From a checkpoint of a small class-conditioned image flow-matching model.
Data: trained on single toy objects rendered from many sides on busy backdrops, 203450 training examples.
Rows from block 4, named by matrix and row number. Each number is 500 + 40 x the weight over its row's rms, rounded and kept within 0 to 999. All counts start at 0. Numbers have three digits each. After the name is the row's rms in percent of the matrix's.
# emb: conditioning projection (model.enc.1.1.emb.weight, 128x192), inputs 0-95
emb.0 098:516513474485533517446479510502494532520525509544495490472504450523512446502565503522468524464537414535520483507567480474534486459463548505539495478471422547460533537461459515521520543429527497544468510475461520476527400543545487448517523426483512446444559491518566496515429479481549520518
emb.1 095:580533508469489539461509500505516534425510587475558540501432446465462532511433509464426458541536551469506542488491478485544506506481485480511510413564545497513502502565492547518559546509497536450495538421524477477482410516479493548526447413589491510564533552497452477432507528551506444521
emb.2 086:495520504538519550494562507432493485506459482488518438505454527498572555570503517519490509484534520493510456546506498530486587470542550531510545491488530502520382525527519471515530450459493525450501466422493510460447444565587537461483580571461491493503505470461559510420470490456513456439
emb.3 127:522470526493449485523485501520543421498550619593499440507590570490541557511527504508520512433515520482548447515520528490436553518455483531522442629383495505553434534514470536492517497508506480461486469457550458523511537520513407506536514493498571524523517433500501429531484479488498524475
emb.4 117:546470498497521506499499494445456483538529494436550417500398486467533544564525520477582453461478554528471465517502495550534462528514520527485549517572483467491494424534569508563519468474575508520511462550578538487510469560481463504461486553550494504518565514543460493355541442503483516461
emb.5 089:578437518553472473516480497366517537541473419476512482478503453506543546455565457500507508505503380502448472493475531568503471512472468493558529438501534515562510500489553556550494518468532517465427488476492503522461501454458511521493471531444519490463492530533455561427482431520424521476
emb.6 085:583437520453544567525442543488479498426471506510447470484468527407512477537538470580477458566540419509544484485488534481409558507510489484505517545505500481488441447469471500593525510478493530518481499578508537441513498412501533492484505519524558464546528434498509552411477482456521557462
emb.7 114:521526476506549509434547481441500538564453407507436582470508412545444428522409516489521538548533514552540541582515546535490447513502528519500496418570463462538573579517490462512411481487519550533513495497497489524537532478508544437503452472444507485493482487453581494488449559505491549487
emb.8 077:528503467476489500475480492531442478482495561528529526506532448474515535439477480550487492489548560480526470498571505474500483494411535527456465515486475525521379485494514445597501441518508523494526473523457451494580509494475540435546516601482517537565600495470548401453477505483493503554
emb.9 148:525576479513475507516593520577483500535448447543450451571495515499477484524477517471473490541546476526491502529545474554462446518469464557520461523538535485557494577602462507480419544429545495524519531402449501473483531568464516425525562494524535504479542573496500497504467481458575499530
emb.10 087:449480465510549448457473492520457535576540486562531551532524474453463531500552554509422523503520488492479547465518502439552476487479515523448509485441555506525375509518498522407472559509475508480512457524545467516513484535478631565420444502397486489450474507466416495520433549518487496514
emb.11 086:535581554482502502566476487368444488536452478490462506484477463451487555554501491534485526614510568475594491511549478462559501481444503529529571548479527518532443509437477527466505520552532475563490495538496485539563519444438584475523485438535469514412477463456554542444535529454453504483
emb.12 102:506511500508516501489523491528510486560479606545511417487541508486505538538510436482476495406481439443499492497470531499529523516476477518466477545416468573566486522522437487491535536502465499578481524557491529558500494484532488569491473474487543501518486494520514554485423473445506513512
emb.13 128:567502490548552480439452481422530467508502427557488453490469501479523470499503553505512589461505471459508516492550503454508458568502536426514486458462443513484490488525489522483480522531503516510533555468507481534441521505371476516480560471387515527474504501484520490527458502407519574462
emb.14 076:459465484515476493510503500522525495527528523479551450498497472496472547466416435491588504495532506444575506514460493516425461500551504489465543404499534556473555538383486504495507494560502468478532520537482535442529522444502495503477501590417471502486488545492467473506533565552464457529
emb.15 113:517438540527569484494481484521488448465483601475486464471547488528525563438552502510504439428505464563516449527487517580567502457465491513449556533448478562514522471447498502527479494473520544474534446491507513501542524436504475592491451513444477532534467556493462530402515463419425536519
emb.16 106:497480475518564489471432487563531526529538448478527429519540461465471400545458442543509537452481483475556537509514467467511471514444508459501454408475448504510550522472525471500505523599513538528498465547501485498585501496462501415446468532558522540432524580563468566537459470405478564480
emb.17 091:529478552496503573410481464461522524458503581515580449545606595529565490479518482517582484439522545470511544538557506475456551450474495413506526496473444512552463511519468469470517493550445535489522500451520444519584473572444530537486502434453499529540509522486536425496541481421533594481
emb.18 135:501504470523501430440502470502494468528536506476475548528518510484433474485412460570496569555508515449532523511510518450514542433455562474476551456498456524497517547493470447494493534512529534534499529564507462475523497535567477407496584594423500453395510513520517547496511472501468535448
emb.19 115:620514536566465536435528512508507479486540504568447507509522557497493507482487433554452425534516490444495544459450490568464446494517498490543489599507502549596495524460516505513410494465537521502469454447449470500494534404463491489480492561589523494499512551540520507561461482530515604494
emb.20 099:480528438468542460540499505501508444534499545489480446590507565514564507475521491579531414585560438549501520530556502528455480484491488480444507530489478560497428495507470546566558510478602467564477539493437535534427432523502498458522493473510531525516533509483474427545542531514485458495
emb.21 104:509564533451440524487489469459488556453492545531471540472492543489518485447509484491461523472476488452534438450451488499429568476464448521495557499546501491509465482464450582529541488520587528436486519479454461507485517489553511608496498533461484521553509494513495490507512563499427511408
emb.22 104:516506585483505595455502543508456498538473552513432433432446453415468493517533499542537507519461454478525460509493478538519459498562487565515522542553434502527496450471503444553533515486496530496482490462513475438509462506496409562510497550510518559580482504490437509399402468524519531425
emb.23 085:503478496522569478492466478443495514471519491472509475506423471449524413448548478516489467460505459489521484524521469602569468508568529519504510508475508551483518586525505478559502488485547573554568499431452417552466554447523549552501568548544448523419540494487489510413557527516573525500
emb.24 099:481481466520498502499448457544514533576528465537482514545530494538550496509570545473438488510484426498497445486521501518523482499424502508506476597406457470585536563499514502473428489501558490533528487487491467528477513469544549524456502478495437522385537571480505490503484533494504498547
emb.25 167:475605544497495498500536503539490533490499452546501534609517517550521475459405527509462490510552547502472495502517440536428499498490508455528522500528530461520505549596452484461476511404480503532476482389481413509483485549536513462540568436475494499539486501467542532518448424537551524580
emb.26 100:449478489556543516571507511463493473557437611612513498554532402522549527478532546494548577470504511458517488524501537537457500510463531482511547561500443421522516573531505469531589469524473498491502524477478404514495566483469537520560471454515551471487469458545464428516461478443502531579
emb.27 120:525474490539489490463507469504490429481509486484478477476509472492537546538524524515554483523572434461551553498543513531542428483543537461576519567511426525510468500447488500503463525522550524558525550456459527455496439494487513524430519505494491465512491506476468479532440595484554586491
emb.28 113:507428467492530497451474473545501477548531459537509585540583506520504478402518517493473507546450507477465453527480496445486504472418521516444491499408466502501514550547519509466523485565405473454526563445499489596485557492487482435459482466469480579447479447452537513564566542462409495487
emb.29 099:513450499526582481484504445533465513556428480531514467523453449517538426452528502583557566499516449439523524554499492492512501485455510515489605403483441454547494545567499395525495497532536527539500458572469398521525503493562599476535502460524578471486471466532485567438481496424505510568
emb.30 094:429529490512494500473459447549454574542473461497546507420595508516511534426498529589474469558541520500509478502511486494436488487509451521505511531427461425502536554511474497490451508522461576485487575538501430473477531513498476502501420418512479498473497555468500429537554528527503466545
emb.31 100:508475486512521507514520480527518543486498447476460457595443496523510538512450521465490522478585537586435515452540548540506492497455515470438516455469505486442511577647497469450491548448537500525557462542530498439518461560534518574521448488528503502478468449497560532512537460531500522595
emb.32 113:505473503492534516482498496483547434504526523553528492488547545469529473503491435515457448475447512527517578508472526485441510494540476482451530482486507537507563563539495500540461552486508474466401559484498536510547521446596450496577492507402485424461503486471608457560488525506493557452
emb.33 076:503534429467501524492528540483514549483518496527453458424442558528458529518460527559482494557466570512612492471457476448468551455486493558560452525475475432545560458475486540561476442525475458483488577480490489510470486476438532518529436545522504555472459453542461493491525547531499590521
emb.34 102:478453446514465492449511508517514473616524495530513485564599527528539536469507545580441477461479552585478495513580516529512514509424531444498498504463415495541498528501532467479476535544451480541504495487541445488524560475530480532456589492381531443427496503518573481510519388457515511570
emb.35 106:516508490621469535493499482471550459528496530574539486545409491473506527516503526522509561504480527493531516556496494487541510488460494520446495524542457517514548551516427510495499526462558538552516481489549467608515473509547536542459514505520514614487523487509568494462488477519471566602
emb.36 088:568438476505486502455513467525498536452555563526590484469480553528475578510500474475488454471408546480417533528461521434440455477520503508581486543431482558537426521494511521536507511530496553403446492535552489517587475497460526499485464497428439549489495508455569487497522463490482478485
emb.37 116:472487444545508478445470445481511513487554472514491539549519486511497444511472515484531603553537520529516504509532489494555548469405500524478515437452464570473509557539553460448427469499555516540512489522478459496524513557517471426494509560475543497454488475440544517517504500450403502475
emb.38 090:491522450551523505468477514515490502510471582535508490439491475460568557478528451531534539484498417467481474578497505554578447474473526528559564430543415474503349509456515469508500506509553547555522471485550544415475526484552498497486519585596401521527539512521462515485500474473501533482
emb.39 103:521433490423460541560462506418462456532485497535487513536488491493500460539527470451489525493469524483550480530485479460481423532518466417512533460568477457491572532512434449505562492500509536485460498518538514497547489526536513488467523552450567497438451465524522498497526504478460528454
emb.40 106:528432520496456571473507496449480473518489484495485542453506501519498477473397436516485472540493452517500541519476462449522497446574508530482512429531544579531494488413502549479518518572559461447548409563536526451516612505531550513442440583491534411522462510471526458562561630521479516519
emb.41 135:463520525479529577555534506523493554450548549454527418468442490409472468463422441485459506503511511503548506560488510485500532528476424474479529436568519515541460496530438481509607463514507510487461464497540479514518529499539515457563463573520501525527448498517479554468551534477489467525
emb.42 105:404568569492551568523594515459443468525494507567533575516525491519509419460427461463482496504529517448498500577490449513425515539507503480546511548575487445474478601544461535534512556483477504462448492513491453552537521499609539458546590498539532518491493526500534492508523529527527515464
emb.43 112:445537490504511432474526510503531526551456445508479490479494514558535457573503513515527484549451485442493428483513509563545544481560484556532544558453467458474484510523483466473431557471564541434443483443533581444526420512464412504521507476542438479456490509475445452403539534550508517488
emb.44 100:548474561508535527536534498524503538519456526429527493484462473421507530517539501486544494548451482507507507545530526488533411528463475515443563523551493561516437458493525498508524532468477535525526466636498533458488514506583471559474490412581510564564519524486510505408512549494513523434
emb.45 159:521532533486531530504556479524520587533468470472491517516439493554425456468427504474473533543572533549553508518487463493471503458481466501509494477612569424518452544555427481507592500463478544469451473448505412530602502552481562462579499470486544512532469503525519500507496531506522499507
emb.46 089:538473464527524484477459496481498542526557504512503496487513454462490543426505498585530518516481523442520437547537536465539496495457533505479493495524423541533347493509443515561441452510418520498532520556527505475506523568604572557465513474520514515554505573532482527436545485491481504545
emb.47 113:486558484478492550428539491547580501515455452461516536517498503525575552554568527465574483464513451487459520488567492547522545480479533536465459446407561506498493524541525500490448547428462494497521458482459551430563487575578490560475554420484488452500540520493580553418514438537449497525
emb.48 074:510472509492480512481453435512480447490467544507504445457502530514541489496489524453410423530407446553506510431506460466542452513468477517435488562517506474497504482523580544435525511556467519450548539496506587452500562445558470462523468543450437545476504464562547485587538464487500488417
emb.49 120:472489589489514528471554432421469547539504511480476500440410525486510458567472584551522520517520492535561511487443509488542527533499456571491544553521507474514524536474462498484549549466524519492493461488490538443491464481494473490485521464643477518472537586489466524406452429458463492401
emb.50 085:539523499489485540469501453486469475536449445535426498490516581475468606532554514473509548588524504530462535523526504513474511527461470465550504501535500494490510540504500492502503509444546490571560422533492563469515470480593545466537543492484560533442505471433465498373537480523477507463
emb.51 095:491562447516554500520482482534471523464536581554457531515541563582442599439439485548484478522508574495490536501486458506498522433456497499455524496476500571524463509551411475481526511486545499450466495475494433491525445486483503461479543507430452499480474533450554496552563483489458524582
emb.52 120:498521532458515541502471519499482516454403494525522526504525439527501545503536461436457503544516501502483471501512494482482474495519525470550520417516532589513508472442536541510524456520494550505502497476478465542546435498534510487490470512553548495513535508516459487447478500497445477517
emb.53 064:571463457488570472508464591527492525558528512398615476484586506513501530426450492547524453490515506481421470516496537460526485560496553524545463489508510482493443491461561512487530457490608448533550471508458538454471455455549465504485437494417495515531452505573531513548598486566554541527
emb.54 105:568434505478507462421511523474483499487562459521523445511482495493504529508507497534485454595512518484450510531530558456529517491448512570488519516474458528510527495461426509469513495457475476514515470582521427479462500533491548497446506548604527450548550520581519476371545489458447510614
emb.55 097:546545464519513534470526463532440506538500456607453511538529441465424517546442479466530483528512499450533503561480460461427475503520489531520532428557500499463398517510485530523547555536551465544521562549489521463490485542572474494500501495631500545550494518452512528496483500516453521468
emb.56 111:496481530438529458511509479506424533449434494537480469482448479398556547535513537398432588550557445445497451456509495522495480532536482498536507522498479575511407472487529510500478506524572489520479487563439569478464470464483566477429461611479536509518447515457530470476415493436507565532
emb.57 114:558500538521486492509475531497463470465471409568514544455430417443484495486486524506534520499516478402464481527422541470494480534477515555524516519497446485502477552499530458469475457525493517473573478543539462528528434476536543503471478562591513519510513569489461467539462532472481586529
emb.58 093:431438545496514537510501546519497509505412611432481490425491502489527499495491557518538500500552501542506488488446466563558501476542437483471511526494550574503432406474489515516536490544517516474502432519557504535486467515615488572481455534531413539520497510525451460485563510533439535444
emb.59 121:506463501468504542561476542487517521500519494443492534443520452518556454466558529449558505482454465505476450520538550479527491515545530503466519449413540480530485473502511519529509475549428491436505533443500469589466527520503441553515492439410538526492500495484471425576574612520477461424
emb.60 091:503414519520522535499464581456510503568475569463498444482518520537523546516566507570549490495525449544511488511535558591493463522535517550461488566506546524527501426512472559520457506529525516444467493543511542562544488451476522523485484597494484442509451435576410531484482479557477484516
emb.61 071:528493514419476559535505508475482520447471616492475529518527444470482475465522450537482457462468477531456464477483489454526479446433505467541456552451434515447437458471540471486582476430548550506454516496494504568524505458537495486516526509446488520428482468489474527552535518565476418435
emb.62 113:566462534478570512521524508533531554541460562466485492462438521532531473475522571523458528503527488484513438604568489500563459570460543514490545421550549499493410538533439490511579465505487516555498450517513408533427444566516566521521581409561507487525512459486509433476476519443529482486
emb.63 111:457443497535566514548432488575486460514540517501532536484503454496458529464520439501543560566452588454506542504465501540484509501444531488492499473460493496525518560461475442495508494531522494562521521549523406500563560512471483534453491558487453443456539453496500466494504527407411538565
emb.64 085:501455514439524516536526434467464531547460470519488476497547527448505572530490439536492466537482478439481544425551544487533535522492491486469576532437464479526451554480424525508399542500523447459517475500476586574458470514476510453540526465539512531493493502445503461455512514485475490539
emb.65 092:487572497518499484464524470439469526548527428487435481522468465491478453592514474578484507455533499525549482529528528555512566477579474501520566445432495628524558544499524554500464522436571496559540447557444565456458504528497481471528535572478528504448540515493551556559444505473506500437
emb.66 097:454507419485528566575451480545505494609496571506496487468477518534501494471543591449468495482512559596504493451441523433524462548500500515462461525517522475472505575505418463494480511486440521506517491497524523495589518501517459492433460427384557433516429484480505486526474511443459589517
emb.67 111:568496527523490446491463498517484441493404407517480509476511495438519486481493494529525490569502466478479515536498481497478510415486494573584452562444435489580531530462504599468464472456552527525521542573533541500496517422492483519465527592547515551359522523481539465514513599393437527531
emb.68 095:495533469522516502490453521570497498518518416593519578535436522488513491497493495444538439496466524481514466485445469464482542480422520499510550495521477402497406573527504502480413501535543452513508558499540469521490525467489495429477473450426558523539486510487532534530488493545488467542
emb.69 088:446518499469552449566533503478540506447464441563554482385407486474473459516495504497550477555464599473479480512561443540480480438523477510496554551549542458484455532546441495513482553415533494506550490495511522490513489525499492547530532485565435511540546492561453523508486520554528529510
emb.70 087:432524526486456581547512496479488522542528521561450479491484419530423465481550492521534481560481413512473555497503505484381546513549497513470510535508443572500555461528482479523519489506541503560499503510543470533484472430457418476509446522425495437528439431564437536414567509507509542485
emb.71 089:496506540538488506494553521452475486493541493529575451450539478492506421579507496469520499538478433505554526500458521471464577551512493466511467516465484456479483490432523526473556452562481560478459487469513449548450484446530377558482530491553497587585488437474460540564498580481461535450
emb.72 078:517533514510504499507470497438484456438520460551478543477535507415504506490469478584522565522529481478502510518498422460472456471490589474518494401456425542565455556490496417577462562436515487438452443522534514480516455459503471535479417510463576501532519576488550488514475557518446493490
emb.73 117:524425534466456506493479501501491491505430473478520510416411505477452518581470539491495441554482435489494481576516549469474422517530468505489384452510534510499483552496540439489442563613414508437500485551505523520516594477447447529468454499564558514477522576471446472480537570543566494582
emb.74 103:551448504498506501554556496481566434512509531512471433494504557526502453504493458526544494440467565543495531529487516519538534477545513505489501543478447489504710511457438500526542472450542497577522486422498580522487564484512409461476465487482450455505487462494530514541561455480489540539
emb.75 082:505497483559568456397510460497505528533518584539556512408506444510502513541508473548520468542547466490426497471473455553442500532512500506474533430552475554474471459557550461503511518550481521518529451525501547472472487562499580492481561562498538458506561535531491550524510556526433532446
emb.76 091:503411493474517458498525498554515491458484563478452549522446502573482426514545530456500525452564471531430481497528509474548580520515443517492455459431557527477462485457504442459540496441475482532519497509512482572509463493551440460550454453383473482557543473559524495500485557536460415470
emb.77 104:470475541489450511497577490535534549518480576531451531535495465536538471546522516528557426557570479519502538537457542501547532521519489530507424514522569517509536542512477488478524510481464475506434508530469468518518373512629480508581473493601466513599459493488482510499489486553568456507
emb.78 086:562548517513415479458457494513531491504482572518519512544491468576492442462471510498467525559427531570489533521492540513497509471551453461519434448570568509488546522489463518512558439561523507533482506511466486522469506459452447450476386532432551480479488534467538499473471491436478481552
emb.79 078:491455465513469493514493527475460476525533518508501504497572540472443514448533498557554525501501497568500525551455488520430458471489493545431597542555588454464538460513532513544463480506520484486643438485506493453484547500479464540516423521464487517460414436458459560478607502546474572499
emb.80 096:473610503466485437587584451514483503482496495518533600537506506487526491473452476464469520546511459461495436465492468575497488472513428522528480546520475437467417515517539491525522444501528447428555500469496490479495570462499461498514489513521473516533554484493478505469512508551536453491
emb.81 098:532471479457537437468479576497433487529532416504545487503455465499479532552491512435446535473447391514497503459550474550459468500517441525496543554538444514483463481511541496482500490543491461536544525452471484463457479514590464469482524600515520455565449469544474536439442488519500440411
emb.82 121:565415551512469467455476506535524469451517541474465438558517502523584527458516434520531482422495440394447463506443495535550440507477520520521459583429454595537528492469502492451436425541499493478499508463516530530492446485464448506445380520501512501660425468529440545537453537501436527514
emb.83 079:490533467480455543448472459417561499449496465396498489499481488477513464484510536496493450476501517538471447494504543500454554502421548512450521460480510419517539442557526532516514521460527542472506475440463464513544394562527495405516554466515500450485474483501524404522523524487504497411
emb.84 093:434441478503515457495404494505454545456526466469513448451478468473486506503578477569497526500466558538494476491553549513523469425460548416466474479450451542522573475470475550492433496524489503436561481503626510518471543452453542539452505521459517451444478426565421523481499556450447556523
emb.85 089:477590544552540481470498513459493456524509397505540497529551413562513478520561508540494479565512507527498531550540504508508476515455492559518497527425472470485574469557502487523509445471500474502535463602496578490480549457441459459534473452501503553442515499483534537442482536417500547466
emb.86 099:609494527517495422497522517540484479568512572531501485443421546454490525527464556476497531455468501451523534456483481459509472534511508497525546452533479492500511443555574533509527516465469472454554539432468534456517447527459462503496488483529383522537507465467511524367523536503523531510
emb.87 080:482512420543502511495477482503538509476493372574604554443461536603539492544452539527502465490525467504427590493466459453476471558543497526494516504486503518463469427500520544468434514478538461462448551538514505486514468555480483490523535603452481482479512482487509513515466498460518525525
emb.88 099:532519538405499536493459479496458494484465475461474460443484515441496468527437475543437527601541534496553534528474496506479536511582455475501467475417524510476484459462551508555514530550473521474459526573504538504496479394491472450574484521587493509498554550426530468557478485494531463422
emb.89 118:543452522514546486471461511433486439480554473488516484446558498514500491440490500553506439454468439438510536498495513501502499427527512482449476391402451525554524453467516546542501503589543493453554543560525545502388553451500476516450469594515501503512538490484461495534507506456463543436
emb.90 115:511517523512573487565439447476485488554488482444516523452446531501486444540402465581493504546605592535527530545521496458541474452500542525526527531520488512412537504457424494465471497523485492518531480583464465559480446466534567505508399587487529505516533511473536457466467502477452499418
emb.91 077:501458508490522525465423549522479518571490533511525555545421493533430497460469532496460486531455517465511516529453466502483491435555556510534526472514530529498509501515482464488512540492512574391523502464438454528538503496524425461549546449442460526524463497486478447580531467497486456492
emb.92 092:493492450436433446516532425476502457458549483541566512520526488496562533542522499475525480514497463459496450481494522556552459538527472513478497501432521485521497521462549587546471510495493489532542502467549555518473463497466444467494513488458447543438464535428521431655506519469542548463
emb.93 079:453475505482496486539492431471424506478547582481556463463498491537525516483490525500488426555565522552507536515414478528546511442501516504528502439502492516491514449521482499511492449400473472426438376472524457499480498465476601516570520476519469436519470421506522509456458424467526417486
emb.94 091:471473530508440534528452500496462489453513549523548528495411533450556505504494464534497566537523533514498506504416460483468534480503390501515559466434483478503456453435412444530572478490562515472428438533512513561534503508469483529551426455644481477579502508491493457432446487513498480505
emb.95 092:546489520451480549462425538432452454527563443556497493453535428468526509472540469547466503553526565464495520500426510497419463622517468460482535599470494509526467477450498468496460470512446504433456525540494477569549503462572502488529557492501484474558427539488454401511459505520501503430
emb.96 105:513518467474487520540486576500550428489570563449528441423467492430505543475501480527548528460442483485523465439438575551470467503555484524441505501418444496466548467506583553518510513568469474448492536496540472471420480476548474596455463562432531492514479483450463482530582460567537475520
emb.97 078:501535550543533489510536458465487488496559417552465513550516553489505465536444495589425497565440582515465449575498447416527464468488499471491418534463507423501538465521498459472536501486533466531451556528566473565493487450463463483592464470518468495462567475429535522488459558468578578503
emb.98 082:519504459482463505476514532508539511493509496460552498507534528520607535524533434485449432532476458530519464534545504583501550499537559514428523442504487554497511448477551563511484555427568488486525447567540539475451480536518466584490515520447512461399522513509585441525537487464527526454
emb.99 098:453508528354469485545471479480447548437509496451441506444563497499564565445453446538486497520481471486472491478480563556473453522557482522518518501428535472592432471455573493496490491514513486474505504486456525511479468463511516507616484481501445450583489517528499489558503485599544446492
emb.100 090:492453514449477407446517462542531545521492456474495487455457475537483518515436563538483525519487475457492515504514473526511483485573449529460446453506382587495527544497546545546487503484494519461551453537508507393544484453482555504514529522539472515484563516486455613477501535489387518532
emb.101 099:498481479494482474551548522518528488459458503478457513544499461534463456504556520419500524455524439572448508506442498501506482490547549512502441536502535511506431471432523533473502469510506449422445525436515513502444465479461529535523508453543427504472529438515404476489455508576555527518
emb.102 090:465574490502508458591529483500406436467539538504512510484504513482514536451489526536521460482493529492528517517483450487458531409522533487462498461487514485504599567496465488473446526509472449448520465460465516513578481477541494512408517480445475461460485545478575424537449492509553466554
emb.103 100:467515513527425536509503525519500555490441514428486538443475475463535496452554507417508482498547494535457448553528541539563511521477517482538457467497530465483449462506548553457528513479383487447490512551519471481486522555446495559469526425612580516587510473484417442547529519564525482500
emb.104 093:503478564544498467481461472501469535476538466485564537488547570485464491491426481553539464536503476505423519470497488455478466426540505534475427494496543560488445545450546535507477559519468452446625527541563519500480540510493488567472541565506489431452503547477565463468579522498448480487
emb.105 099:516487495480521542581532545487575542473534505491557443469457439495561487491451507454463487480442525495486528486497561546512442522545527525487493439462504511450459491529530465461555426541577461552473495440540543501515515527630512565525420535492487471531439492518445434436568547489545490498
emb.106 098:504417510532552476526461487547524516502506512491495458532499481478513474509462503535523460491548580480497517537488565567557408498520581512470466550411450499460528499552528435518540483524470557533537498504453455435503449530702490467504492483505521439463421468488509508516505479526475579443
emb.107 090:501593508482425530436493464509448581438526517484426481514511508444511590509536450600490488479524542528509529508526444520448530465410497448530596468571470517498516539513478507492425500451461518597465477543510492450506503532524556528485478565460553540449495508504476577480535441454555530504
emb.108 093:498520492497554504479546486470535477497557436530458569523523488519487467493490450454526524532604553470532509497552401543415543440458477490558477478469526513459645545558523471469474530492550479449477518430436436460521459487493483448569491532524519469432529514563445529554494491499471509501
emb.109 098:484470472475525529517518495439494466425568537396568551485476472488469516475434472512494466555409462442501431519474503475474496451565528533496502390508495518586485463488540562481530531592407508418503465569558480484455561431526474515466466528543525537490541558510439442493532505492545476426
emb.110 100:511516548443518544536458492476487490512490561497428459512435472524534420508560477493507544470457443554538538521480566615518561487544463589483499527434483444450569447458554504483515448474503455462505482463508520495476519492538419551493493490486485488415505451470507455523467529481494486475
emb.111 101:491506495527508526486469530575475503441478519481496475507465489476549606502510550437458573488538584530541517521554502546528490510496587525445500520435502556474465547543534403466535494448553507483510474510541505512555456488489535506471525568469496492550526454543476478493550481442402505437
emb.112 084:540436558541561529432486493446518467512463534500512525479488451458549462490464557484582473474474542504534508474467488460513457445535478616494505406508480495509421543532497518462423522562466509459499476492439459573551473498529439516537452536483499535487568539509524487415498444481531454443
emb.113 096:513491516520495462482474443520477458492473477412553465465521501535490473492501477522542475483451520444504477498537521537464501436488535496500537403446454547559476434482462491506494486530515485434517510446511574507486466420552420472515434513484519516519443470525551482447571546480380534501
emb.114 080:549538417521501515504487514505519580498541464530477483553403471522501503539440518493463497504552517483518470501519535479466514531483500543532514446503475533466515558519503454518561540452522530527513527495505528480536500533598490464516518521526532469595519528451552512478488457477603496552
emb.115 084:456587528487503503512534452456532485462517503530435570527410443573479556464476472550484540537521561473543499509476501457433610520560508438478460506549532518491509494483467464539518564395536527545427495505436491477526441529527493540542506500570542478611529493518508523440470549502497456521
emb.116 109:497484475501549503473445498576530481474573577507533551462592533580492557487485472500498484490465472427437542592496459522474453495477468469492564467533438589481482471522469555587482479502487472510505494415532516546454540504538434461504511463506494495562468472523507483521524468535475409586
emb.117 061:527477514510479470498473521512520538473462526556539449506539521554488534528462496488481564459521477447452557528474486564597505523530461493439546476495453466448463516514522431488502492529531525526581435553509442509537573496478418446497411492556577447433526518609450429506539515635515523486
emb.118 081:470515482550461491556449476527458456454465529510513480485534444547551461491419545445516544431535449505536502467498581585535577489529478467452576504448533498455490461526467462458473528463534496470517502406480521517515444485470532527544465489478417492525482439522460542573490440519528530482
emb.119 113:549430529498554525472437509449551474498520549449552516432546494536488554412512464552521477471454444484509521489550561507482485474545507503492449529470499525582596441541501481546371468541504529482479490520476514521445536441470513518507515493493505489536498477480442471558491465584508482574
emb.120 094:509573483509530499511457552507529466545566497490400451571469451501398526455494464546468541527527448480584424539507489504445457539499516451457472540496441528525506454557488527563453509519474472582449479471476466507474486442549451442497481526481479490493560507525503554458526529509500479482
emb.121 089:516521456407518511489480435513515551502496498510522503496542527563443481470510579579526566482444496583469490513540391449543509474498488528503545523466528522451490569542504552521479517505454473443508494466463562534439522537502448463472522534435450482441506503415511442405533477487548519534
emb.122 094:534568584497477523487500408565507548485444411498517517504490457547442486481480521451430525576469451458509425519481485480527494485483509529469395437568539457495537624507570493519516529451480498454539450552503546431554532455500533519461545504610479476509517538509494544448497522455452497496
emb.123 103:508602469477459504536518487434521529514465513464507420459473523500495450516547521459483469489508481589526535523483513536460491535521502490506588444499553442493477428437460493515475485368525510491470407481543531450457431501531509517570493465490509450495568531456490515473454430587605500474
emb.124 090:455489473443465483485433519560496551448524488435483436484530540456443468462475448538453499482480526455522517473527481472455553559493481487528535461521499516553516479469444485520543458434499535640502495467474478479489524562503530451431546431436481459494472464441522450533551519514524478493
emb.125 074:445482519489425500571480498513550498541475549536491560530557498499520511478452516481482519441487513469538504479539430477499483517538500428491475402441541504484514513533535464533568482511393531458486494452469522523460470452488382501529560600483510470508466484450424505507474489478557538509
emb.126 094:434488559460479531497484533520493523456510512522470548517486507493419561533463461418559503477465461560508440466454465448415433496572498494479489598500506460491533469475565455483488505574493473424512553490497449460505483460368478466514466505516528546482469454508501506569527453523466504488
emb.127 098:554468506460597446445474537507536496507525465483453506546481514563514430468470496514460550467500541353539500526492467503549445524532536474500482518454466595413476487404492447493481545484594504492548482464525570521441498483477471512437468539538483471555468493461528521479419509518423432472